A small image inpainting model, trained from scratch.
Data: trained on seven-segment displays showing three digits, 195000 training examples, 15.0 epochs.
Rows from block 5 of a small image inpainting model, named by matrix and row number. Rows with one number belong to one channel. Each number is 128 + 24 x the weight over its row's rms, rounded and kept within 0 to 255. All counts start at 0. Numbers have three digits each.
Before each channel's rows are labels from the 100 images, of 14976, where the channel reaches its highest value: "responds to" is what is common among them; "lies over" is the class under the peak. Only what is clearly more common there than usual is listed. The data: seven-segment displays showing three digits. In brackets: how many of the 100, against the usual share in percent.
# convs0: first 3x3 conv (model.mid.1.convs.0.weight, 256x256x3x3, each kernel summed), inputs 0-85
# convs1: second 3x3 conv (model.mid.1.convs.1.weight, 256x256x3x3, transposed, each kernel summed), outputs 0-85

responds to: white glow (43 vs 17.1)
lies over: screen (95 vs 50.9)
convs0.211:148159117146120144137161115145135102111108115120101105135118095135116162149172111163202100150149129119115180133118111156108164108132133134101154143143133154172184111123083117138150117082124110130132080122091135100107088148119106134126153141105164149099149124
convs1.211:136145098136128158109105133139119112099121153125077126124133129098128115162108113086149128122152108116169160143078117135155104169119130144144098124122157108134122127143154110139123123105135094096127101115130151134159145112117123119122098075123125106127131096

responds to: white glow (97 vs 17.1)
lies over: lit segment (29 vs 6.3)
convs0.89:132106101148154118118150158152140131091122107154160114130122173101093135163123113143118162141111106158123109171112136160070111136160094129114105106110093119164108155136125132137132129116099127138132083125131086151143127137149154154137157112129163135115144156
convs1.89:147120071185118113120118124122138098078119167151149123123121118103111124097119138133142098093144090106158131160141093144177143121082133104129113115167109139128179124121100142101114102136176139123131172098125091098114133124134154133105097116128150121146089146

responds to: dark on pale (66 vs 16.1); the digit 7 (55 vs 26.9); second digit: 7 (30 vs 9.7)
lies over: screen (89 vs 50.9)
convs0.28:158183125128148167101114122130106117146124110097129118148157145149127143140059121111071128120142150117094126142106131090121186168124139118108084140144174152087107155110103155128148115140144167114111141100170140144108107165147159121119121144130132146123120116
convs1.28:111127123142117068119111086171127122124098164143123084104094102122084155045104128133143138115130113134105186090149156130133114106152115130128076129123105098098110132121183107135160155108121093157158124156148120153161161134151120141117171124182101112090127151

responds to: red glow (63 vs 17); dark on pale (35 vs 16.1)
lies over: screen (81 vs 50.9)
convs0.175:126158109114117131151117113106144123099135120120154133150170125134118133083128171115125123152115122171123134112129128118109124130102113132146146080115090114128136151128119120174063110117168135130144148130131146092119167125103139111139123134119137153085096098
convs1.175:138153099162143128121152120139145109144124127141131132085135108094081086146150123132117162113150089135127092144100140146085146108133091133092107081118082127118087111093152106134140140117096152180125151145122124120120127105106159142141126096078157145138132129

responds to: dark on pale (50 vs 16.1)
lies over: screen (88 vs 50.9)
convs0.209:145142127104183187126118123154125133102098083131134118126174126122101123123131125151151193121146138128127154114100092146132170134180111135126152123142126138127127126111128151122130130150114169144144098099119100156068110096162113107146152115116185136120170128
convs1.209:094140108129117156141126107159122116130130170117158124129119112140114148108120150105137098155137084142164151118160171125147108120117140133131122084129092114124095152119180144126147108121114143086134156112119074134128181168113096099144117121110126147084122113

responds to: white glow (36 vs 17.1)
lies over: screen (85 vs 50.9)
convs0.41:105114132124124117100143108127171173124145161130153105083145117146114136069113127173126108098066121140124138109101130118130096118148162173144121093142084106141088119083141146125115140122127158128085122145114167160119122118152118126141141151129142118134077139
convs1.41:069087132125100122120159136146066105129134109102115165156074116118122122135152126119087134129114118103105101133138112150135143129166135121133116146110117120157127152152107148139125111172096144085145147131130135146060144107116155126122141150111144130140104126

responds to: the digit 2 (55 vs 27); dark on pale (50 vs 16.1); second digit: 2 (39 vs 10)
lies over: lit segment (25 vs 6.3)
convs0.197:141148115141125143126115158099117152136136118137178134158126126115138093124122148142113132105145172125115138114118120134115147099095105131123097128239181185112125099093132116160154100106105148157000124110076110145140166163134150119154117155124133135109130118
convs1.197:110112093097162133085091138162137097100145104160159125123116139121104140108101107143122117180127103105106158180117147110130132097135111097194087115128121118127142113154144116146111153064121120127131160121157159127162116135135130164124130147124130129108132128

responds to: the digit 4 (81 vs 27.4); second digit: 4 (61 vs 10.6); dark on pale (40 vs 16.1)
lies over: lit segment (37 vs 6.3)
convs0.120:106133109105136128136119165114126136101132131169138137108173142108127126126116125124109157135125136114128126087088113097113119123131117147133126062149255145099150113103163128130138099130169138145109124127110131135093126112139145163145116149137114144126098132
convs1.120:134136138125119125122142132146133141127104137091123097191097135112134147110106127171108107084102139110123106162135122131146153103171154145102093127126157123133140124103141129123115121114105137138125209097117103102167145140157116165081160121122144136177116125

responds to: dark on pale (50 vs 16.1)
lies over: screen (88 vs 50.9)
convs0.98:158146121124127114139116121153158141089082136116124115116151107088106102148128117129126154095101144120120116067093112128158122107142110143175119145111129129133145178101141120141150148131112171162118103117095160134152137089072134128127097094095117138120092115
convs1.98:143122105131098122142087121108130138126150100104168113111156142147150131084138114126148122111130065155173098159106151112055127079142137130107148086118114117140127157121097129103113087162148126156112124090118086111109172080185105114128150107117124151118173135

responds to: glare (93 vs 30); white glow (39 vs 17.1)
lies over: screen (89 vs 50.9)
convs0.232:126128147111155139087177120083107166141102127101147151129143143136216080125132105110119146131156153095109146124149097108229132126125150116113117156123153153150122140142147126135102154150123137146124145098124121133102115107109132069121104131135142137115111181
convs1.232:153159145121138138128116115131126120101095161106130132112113147115106112170126133126129114146118131145145146119104127116140117188160114107167118145162138117105080127075113135133106126105124108127105126158148196129095154116089110116124116156100119126134117133

responds to: red glow (44 vs 17); second digit: 3 (25 vs 9.8)
lies over: screen (79 vs 50.9)
convs0.187:123135149164115140122112116146144116120147118131139137138130154134078134098111104114131091131132130097155175176146126114153148179105135133139088116145093105047137144081130143153116138127154131131069160148117170122163145127147118088136134140146163112108123128
convs1.187:112105131099131083148171116110101140105118138124118153099146102134113138102151143110110149138152152118150121113117144129120128099125118145123131137142093104117143154142099146112128148124131134108120109113107083157127156116116120131141139180107126138137124159

responds to: dark on pale (45 vs 16.1); second digit: 4 (28 vs 10.6)
lies over: screen (94 vs 50.9)
convs0.190:158156107165115099125169118151101163130139130114177119100106130151119138107115148080141122157143122135140117130217162126125100143142118118115105136113154128126120140099141147096166116108093114137148134108118092106131181106167149167131109157125136108127155124
convs1.190:083142154127066122140124133087144072161122126123104145151150149110150121134138116088078120123097129115199142135121150105137165134126183177173146132155130155129092105139110131104139098131124118143134110140118178130128101118102170094149111119126085167112140140

responds to: the digit 2 (100 vs 27); second digit: 2 (64 vs 10); dark on pale (40 vs 16.1); third digit: 2 (33 vs 10.2)
lies over: screen (96 vs 50.9)
convs0.177:125120138115138099145136123149139137149133095118122126146122132115124123127119111132115097145110111109085106088141099110148126145129116128120104122113142117106077122132128136133140088132136119130119114131162134112104143147136162113110123149134102123133133144
convs1.177:136153115135136187091156123146195142192153157119106098120157149173125110171141120138160124125145118128130127145148107133161135127167138111114130124093133128170140132141145124125127165146127141133090091120091135117090119161121095092109094142170103156106136160

responds to: white glow (86 vs 17.1)
lies over: screen (78 vs 50.9)
convs0.38:130104140095155147148132137112134129075104159114132183135100133094133134104128153129110167111100110147116128141156137183119105133121151120122122089076128104100118157124112118143123186151092140128114139111132098139117136118154103126109152122133124156141094154
convs1.38:153125124114145166120144112108149148174167150125126114125132135160140139134104121143112166138130138140139119138127111145171132141112124141085073157109151145137163120151129108162108150115117122081080072127099148158107125152134134080109090132124158139133088130

responds to: white glow (39 vs 17.1)
lies over: screen (88 vs 50.9)
convs0.145:128141142090149154156155115210159119128124140174118129114170135160115154102163091140051130089149139112137170082118118110131119122127124110203081109095119152129108147145153150105135119122143098123094090145152129165114111118141121136139135128100098137130152120
convs1.145:135125113114110111137150119123130160137132093167135165129127116139149102141110136044148101146150178124129137106133138141150079105077130111122170152145141126122117116153143114129133136135077169107185130069108132131089086096095116109176127126133147146174146101

responds to: white glow (62 vs 17.1)
lies over: screen (97 vs 50.9)
convs0.113:116139141147102078117141100140121132149117122151127126128171091123123142117117144119129173121159192147098154055163177132143114152141137125118136136095162134109140147134123107147179101125177144123165114120133149103147153053118122161133103120084110126151071117
convs1.113:129113142135114126121145131142117118119078134136067141146128112094149126136092136124108137144180156082087114165166108120113159146153059121143115158109111169129159116130143144114115128129145162125153137162145086151130157149128109090133169127126105127123156164

responds to: red glow (47 vs 17)
lies over: screen (89 vs 50.9)
convs0.250:091096107152149118122143097138130127148127102132110119147100110165175158162156154103136135143178090129091124108132168125119094119137083169115113095131146129105104130153148137137111134192103168163122090108156144144193160167139136129095188144132154174130129128
convs1.250:147100122082082146133120132181116094106121144143121118151121074151138102142097103135095117136082117114108094108112124166114101139121145139131101132111111111111129146142180139119141157127157098117106085119141133130102107123133104164142135162097152125117111125

responds to: dark on pale (72 vs 16.1)
lies over: lit segment (33 vs 6.3)
convs0.178:163127173129168202111136127139126095101125100130146107129158140128069116111144115124123160129147103097086140124118109174158107124161116148116106089104133164122123109069097147091121105115158120143095118084117123158143078127102139103148113126122124086124159128
convs1.178:107121167156151137108129153113102114085109128109131065152171170157125123073129131147151139084072138155152110123148090124152130137155136174168159089131116148108136146131135098159162102120190138118120144114125122140127154161122106102113144096157153148128130132

responds to: the digit 2 (98 vs 27); second digit: 2 (53 vs 10); dark on pale (47 vs 16.1); third digit: 2 (31 vs 10.2)
lies over: screen (87 vs 50.9)
convs0.30:101121098135129126138127127172115116158149109121145140123123137161131112109127137126112121137105162149159158123168145107088142164130141154142093160168108161089118107087087140127140106152131101146019142154111142116153112087128148152134096149129128153144096132
convs1.30:133141136093079146091132109125179118073125130144117135135133107139132131150152135123130133133143091100113124145131144156146140081165129119111153075113125157143147117139128111124112155086102164153130111129089097140120125119094148138125142207123109149124123158

responds to: red glow (75 vs 17)
lies over: screen (95 vs 50.9)
convs0.163:125127163120125090132102151086128139142135163140137118113127113135093167138158136127106141138107167155148120088092092091108131177101103107127140098149109138154148134126132151116102097123169099117139143118141161120087112113075150175141115102108093100148120103
convs1.163:154121144119134126132125123120148121107124117146118134138124149154143113123118144100104092100148105165153104143118139167165123130136191148110131088088108149095154122083123123143164152073037138144106100147109144103137152082107162133127092137124151139121150122

responds to: glare (100 vs 30); dark on pale (41 vs 16.1)
lies over: screen (91 vs 50.9)
convs0.202:141139124103131137123058125142135114126171105080108125149109115130114120096078201113169096155116123200102076126164073099086138091149122139134164138145106115135129121112141147105099101114129162102138124124097123124119123097131124107166133146107112108150096129
convs1.202:113116090140112130118122084138155181175055144113131135130086094108114107120094113148118074117133152115106128140138131096110101110118126111135121139122164113130130086101137139120130152125058152134122101128128091102091097066164124098115126171154128098108138141

responds to: white glow (63 vs 17.1)
lies over: lit segment (28 vs 6.3)
convs0.103:111103129158117117104136127143131130133169112115136137108145130141146114117147107099131123129136118075129156158165139129071132177139128111140129151155104167105137158113131126133129129121150074087094120146126132130121149146153148093156128113163082139127125165
convs1.103:147075101160166129108148114105125106127128128143117106143093169146093146150144137127140160120125142146170125148132150120106176089161143147133125139171077096143126136154074159118120138118146120148122139110135065124157143148104165150136131136132136130148127115

responds to: the digit 2 (99 vs 27); second digit: 2 (66 vs 10); dark on pale (38 vs 16.1); third digit: 2 (30 vs 10.2)
lies over: screen (98 vs 50.9)
convs0.24:167086128120134136096126136123101132111126098103174104124121114133126152147128152169112099105134174093101129089111139117177115149123143127167105064143113194119138151089136128115158081082133120142160120154168101131173135125123149129133140161098143108136132128
convs1.24:127127114148157178116154132152156123152145139105134133116146117138123060129113102121133118138212119115143147145109109139157158122161144156098169124130154116148112115126152146116127170117118148123120097137120118111118147121115136112130073110179144167184111143

responds to: red glow (43 vs 17); second digit: 7 (31 vs 9.7); second digit: 4 (27 vs 10.6)
lies over: screen (99 vs 50.9)
convs0.105:123123084101124132130106129156151113165137125142105146127150120144152142092161113130131145115172135136124145114140171121123221110137135128143122084113170119116123151118103138089098151130142142166120156116159130124129164110149104119128125080085120103116112116
convs1.105:113162093160165090113129127110103093126128148169134116163084132132105125181146109145092104163155138138142072119105103146110132137179107128072119119128136099149089126144135137100128121144135140130092076103121122118138114130155140117120099108101147131146095091

responds to: dark on pale (37 vs 16.1)
lies over: screen (84 vs 50.9)
convs0.147:165108116176117094116149157141158114144129114124104096140136148124126092113169147136127152126107155149128177100178124115126098107129137119134131138102161144117161184106116148107115114112121173150137120152128134148118109093050139086131096093142157145167094130
convs1.147:114100099143120130134120087119095130151146095124150122118133145117120159126104170086135111146147092135118133150063152147122132118108134140111124116124127127113097115125151138165144082099151094152163122132121128107107131130185120174161143106133142130096173125

responds to: dark on pale (82 vs 16.1)
lies over: screen (86 vs 50.9)
convs0.40:118146087131132168142139150121117096143099130128130144130117133121129112107153137143138116110120138108150124187161098126086048120136104131153092157090146152123145128098137134136110164145055137136112168098117108141073082146120120155120168100149132090120131156
convs1.40:121121205138152140083129152129111102112144095105099124152143114161131112117104136157092147149136129151123129118138092148163154157178174189125139118164152149174125161124104126130127092108099134142091103091130140105151127108133136120144085112197123155150113097

responds to: white glow (36 vs 17.1)
lies over: screen (85 vs 50.9)
convs0.82:135148134132123142167086084151142153118127084075119114120121115120152151129146134165075191122101108135108150116121142066143116103184154116152102161110122108107131133142134161120097129135134130132117105115084094129166100132117100141158143184106179145076099142
convs1.82:134144117173146103140112115082130148112136182119105109119141121162139161161168134148147106189110127132077110132093077136088096114120128110150129113081117102139094097131143172157133121147103141101095135109118125152124120136127137105120095100137072080136138148

responds to: red glow (65 vs 17)
lies over: screen (86 vs 50.9)
convs0.117:112135119112179126175163142139123125139103115097109138138124127142143094090132129119129140120118128122121145124131120134150139117148177092125089093107128107099139123117098118137144130145143129119117182157126165141115128136111135081154170113136109152115154134
convs1.117:122113085154139135140147156120119149097158132138139138100138120150138170147132121109066131154157090138158111117088086117095146109140121107150100172130112123139126118086141105156110115141125099172110144106150126153131139148148158124121145143126155157134060112

responds to: glare (100 vs 30); dark on pale (48 vs 16.1)
lies over: lit segment (27 vs 6.3)
convs0.226:112158127174145100133145139150168051114141136130120116116113130130089123110111201143138128087101109141140179132144148126063120086137121164135111140122114114115111156113096154128101097160161121118129169141095172144166121128095152141133109165128129120114131101
convs1.226:119165115117075132129108101143072131132156109131107155108135104125106106094129112116118121144149147159112098133174085142122121178136121122089145106163074140176170111112124115107087110104152116137094142147084115126121121142099126133129131114091141140129092118

responds to: dark on pale (68 vs 16.1)
lies over: screen (92 vs 50.9)
convs0.199:114128109108150142153136096152092123140102147112153094139153130107132144169135128119138094086201130127080138118109151135115140113165124113126092109123125121119102119133134092109142121120141156140099143107164143145137099128119148125135069096142174126137149126
convs1.199:128189167093148154147135120127171095135133084119114091141144132131164127108106134106132100161105148127130122099132136123118126141147191178161133125149131134144161139147133087129134079143097088138131136162114099104102146105124119120153138125149101138071153129

responds to: red glow (83 vs 17)
lies over: screen (81 vs 50.9)
convs0.241:117128161086176126129121135153130155156095105120131145105123132104111121128132125123137113107106163172103113124119106127124092113149092130137104147130136122162126116178147126164111093143138096104089162183160141114079117091122135103142126079168139151155118119
convs1.241:123150114142160126118143139141112173147144146160188119153158156121113162135143133077092132143131131109128103129100114138118165138128069084116124158154052141152153116085117054103115165113122121118141144105127145151150131117118106136108133160100137152174098109

responds to: red glow (91 vs 17)
lies over: screen (87 vs 50.9)
convs0.56:121147115127165107111093077166137095160134117124116134135133111125139143129117084106114162075146126190120136122113123083112118093124094167145090155078119118108133131147074158231108127170151103151137142107161155101124168136107121136111157151135100133167111131
convs1.56:138099098126154137134097130135151138100138115123101109099121105141190140134160137185113144133086142120100165152150092081127110133124111122077135139124083134168111119149085155085113121163126137131123096182073095133111139144114117139106163163150164151128106133

responds to: glare (100 vs 30); dark on pale (36 vs 16.1)
lies over: screen (93 vs 50.9)
convs0.21:114160104110079118117122136134100152187094117154112145138155173143156127072145080118120152138174139125120111136122084111184149151138183120111138082106146163114160133091144124139115138130142097107151156110103126092107128113091137133128119140091104151116120161
convs1.21:139160099096109094137108114128160119073109100144141071118122115120160140140165107142154138106085135143135126108118144157076094118155145134149144127107147128135124155142122154148137159107147149133114155119131194121121079084103138121106123119149118139141169179

responds to: glare (74 vs 30)
lies over: screen (84 vs 50.9)
convs0.168:124107127137104128144180102122113157100119080135123146120159099133064143137145125158111112153099108103125095102100104154108104157119145134116140107134136123126111121117188147139149124127117138088118110129093119113130141159126179151118122129147131107115113130
convs1.168:175122107083162115129122180094164152108138122120123153167131129124153107151171126109133146138112158144150174126129157085142160121107130134142111136126126109098131154152120163154123132107137118143139143149109121140122149138145103126115117107151126172152125119

responds to: dark on pale (56 vs 16.1)
lies over: screen (93 vs 50.9)
convs0.122:140163101159086144152113150104089112129098089126111154125148103180091074125120138113133163134111117145116116112110092162126197147116166146088094160104129124131108104104177117137127123123128112102099123124150101181097171159124103101144135107127088081122155104
convs1.122:138149143154130127142130067128163142117136120155120104075112153134135136126148106118191112116113089139158156102123139117151100114159145160100145163118143131105083131114160126157129148169111128135158105162121120164127133156153100129080111097106122139114146093

responds to: the digit 4 (92 vs 27.4); second digit: 4 (59 vs 10.6); white glow (37 vs 17.1); third digit: 4 (34 vs 10.1)
lies over: lit segment (56 vs 6.3)
convs0.170:123164146135139141133162173136128141100144065156132110175074135165132114103105127138122096133155157124155106133127122155122108152113153135129115177173095081187126088135126139122118140119097140081104102144104116118146119134109157143145137142139119130118137141
convs1.170:110132133154139090124084066103120104179113104096153101110089136081125121112121141117115112161125126092116146099134111119158109128108107114164195084118100113112106116111106165120096150152088123135119155137135146144105105110106129123130159130183148126129120130

responds to: white glow (44 vs 17.1)
lies over: screen (79 vs 50.9)
convs0.217:144117112114103116103185121125140113142114153166144149118175143109123102109117138125141125139104121128122132153177160159108113115159106131121138144092157121142139141108142127137156168140176116161120115121143116152188146074143104107161141153127171110125142112
convs1.217:109094107131097097130105126150103109168125116145093132108116103114121146120108140152136163143122163137101141156106145145136141182088075104138119121105153102103114144130130129103137117123108069113161166112119111105069104133124103097071126153120086110125111147

responds to: dark on pale (49 vs 16.1); white glow (43 vs 17.1)
lies over: screen (98 vs 50.9)
convs0.114:159138109084133143091118132126131122171104125105143117129152127171172152082149131137167116124111139126108117098139147128195124142160125138115161146156176141121153164071153122114092142129163136124132152118129124141118118151090133120090101152137131148136124119
convs1.114:125135135129126118146158156153142087089122144121128160146110158116151108142109088149094100096144117105160129125137166126141147157136165114167126122087166175120161132095102093161128152133131132183116120121131148114131165146125159098187124099166111159097147122

responds to: white glow (45 vs 17.1)
lies over: screen (84 vs 50.9)
convs0.32:150148171132134143167121144080150126115119101147126115125100116103129146132075152139120155150120135147133148134132057104119150107178137150139103147140096087129116138163104147139126103143114130109118094105108092143141138133125102137155134141148106090116146155
convs1.32:089130128121157094130074105123108165116118142110134125089159064111127096088176086130127094133140092081158141117132158124117112151104111128127131151125155138126117114139135171137131118151092135127179143154170111095109101126133128134102098152145094103120100171

responds to: the digit 4 (100 vs 27.4); second digit: 4 (58 vs 10.6); third digit: 4 (47 vs 10.1); dark on pale (45 vs 16.1)
lies over: lit segment (68 vs 6.3)
convs0.15:115143122123119155133125141107132128119131141126118127124097139125142148128168118116162124134107120150113121169129098159158114111145100140140119129098107116189128154124147122168085110097091120078088145147074145155134070149101134112132167113124124155110156100
convs1.15:085106130134122131129140101120085110125103122110134152100108090134097107115090112128167140151136139120136116109134117141114143065109147101128136099084106134068161130135123100113102151124086124148119110131127110096122133144088133117130126133169121107135140134

responds to: glare (89 vs 30); dark on pale (42 vs 16.1)
lies over: screen (79 vs 50.9)
convs0.3:107141131124131121120179123137086115130135108163134131141099141115111173140129174160142113133117107102116115129104117136075142112145128126125163101136159106139152169132120116149162104109157140145141132138121138146156145143106164144119118115113164195091130089
convs1.3:117138126164096150088123213158104128158164140133120126102109134095095112112099095093129136107163126105101116142097163122130135137093112170116098099153113117107121129150159149112111101144111095125179142096133143135140121161097115116126085091082095127091100097

responds to: dark on pale (36 vs 16.1)
lies over: screen (83 vs 50.9)
convs0.63:136115118168121142097175108111100117110118118144128112124155179121127123112192083119163142108096148127129098149128154145124145107117121131106145143100124107125095145113135125157144162129105114108086124108139141091172135114158133134122116126135121161107112159
convs1.63:135104130143108101151143094139150149149103103155120141113124118130147130133111159120162122173115160111119173114159091150130131109123117080149127114139143127139164136153131145123077141109168161141130125156128124117136129142115120107114145158178132074149132113

responds to: red glow (71 vs 17)
lies over: screen (99 vs 50.9)
convs0.255:103167131164109117108130132119140127175105171134105114150112126116134147133122133121179150136140168161113143112130167105099135133156095140093163160099146132118138112105113098126128097148108151134092136129129130142213166128121112103134111090116138183126110117
convs1.255:137122081133125134115136149150119141108145084169128126152158081134116138116116142113132094108147118099114137107154150171097140149118093157116121148119143105152111155154170166087140163136136088137165122099126105131085128127128093126120102144074120124102111137

responds to: the digit 4 (84 vs 27.4); second digit: 4 (61 vs 10.6); white glow (38 vs 17.1)
lies over: lit segment (25 vs 6.3)
convs0.107:126127141164118131160110129182110107109105124148132189096059149120105140101125123130134130115094096127114113133099105132131107096172101148158088130118180100087106166134122165112166118108178122139145118162123104084128136110098118125137126188148133082137102112
convs1.107:118136134124135154088095118120141127145111112090085113194148096112135169143124110118142111100105169120144136119146085107147127128110104141138159104125095129161147121103119110125098120140105152088156147107110131135102106138144153099140147105150139164148117136

responds to: red glow (75 vs 17)
lies over: screen (97 vs 50.9)
convs0.91:168146106151088120130116153105137095151114167119129174110120176123159077129141142078111095116108102140194144122115141146127118111085193064142122131115134134115106154113102094119135162131116175120112132164123125130147113116138139115129124130133110126111112112
convs1.91:116063149132089086114102139134130146134146165115151147125119105130149169115145120155160157161104179143121134119131111156095101120142116147099133135128113149163139136140166120072148126103131129131126100092086134136162143126102126130118177141173118121135185132

responds to: white glow (47 vs 17.1); second digit: 4 (36 vs 10.6)
lies over: screen (95 vs 50.9)
convs0.83:134097118124110169105157129144146171095119110115150210116129139105122127118139116133106116137129152118152115102117111133145137120188113139164143111127127109141129135112116114145118168134161094139119107150126152133114107125113113145075157139132112133118108074
convs1.83:072118125088184126126096148129107150116140137124137081124124133163145125141113125111158133088136147113147135129118095121159133137138110161100113144119169108121155138129121143101113135164110142139152210064143134127115140106112147118098110120124156136136125136

responds to: white glow (44 vs 17.1); second digit: 2 (28 vs 10); second digit: 7 (27 vs 9.7)
lies over: screen (78 vs 50.9)
convs0.191:113094145123118136117125156141097148156105134113133128140172156108100081088144145116142145145108120085141129104132089158111113121096130106148108126194186117139128115159093147120191117127092108151055144085161140133142143132104105129121131151160153136084101142
convs1.191:136129152125154127112133085113088076094121094137148119152105155121067181094108109107113121136078118118132130137119154107118131142151079102117118096117107148094093121123141147139110124087130134073166089123154131126172082149118145138112131162112111105156161154

responds to: dark on pale (95 vs 16.1)
lies over: screen (93 vs 50.9)
convs0.153:118121159143147089141125139142122121126120109113119198143099155068077125094111125100137136084155119091157129151132135133101096139143134105124121144109123135136091109142108138130161136132088162131123123116107103159080103125105124153129117119128119143123135154
convs1.153:158124125153142126125125162082145137136134114121155114142160145114135138114147148126109101092172102150117137136162122144104157092083128164120102104170132113128180110148110127120143105092116123126092124129126156106088148137112098127123124136115105167154128114

responds to: the digit 4 (92 vs 27.4); second digit: 4 (72 vs 10.6); dark on pale (41 vs 16.1)
lies over: lit segment (36 vs 6.3)
convs0.43:102127138090074123125129141165115142136152150131160120106128132111132139130147127116110151110117122113125124084099136114091136129141122102133101114113255110102134111097139096140136108133175110137105103162100125152124138148129141142108115147122167160143116103
convs1.43:124096141125090126084124139140127139121130113098115117147118113140153139117106112168131141124068161120121083167136119114129144125154133121123121127077094102115158117144136131119127113145078144137131165085118105127152124132184087163116147077131119096158161133

responds to: white glow (56 vs 17.1)
lies over: lit segment (28 vs 6.3)
convs0.101:115113182138091092136159155120137144087115142123162145113152127112114112114131141134109108114115147111145120125137137131144116151161121150111121122102103127114134164110135135127111158136177142115097143152136098134080123173106153070109145130118097141151097155
convs1.101:122119167117163108091144133107121114124133111103130140119149130100111132124173122124102147060128139121116128122161095170148138178101081116158160158136108118166117120139121150118131128109123189108144137139140149149100107119105146135148156098125131088140112107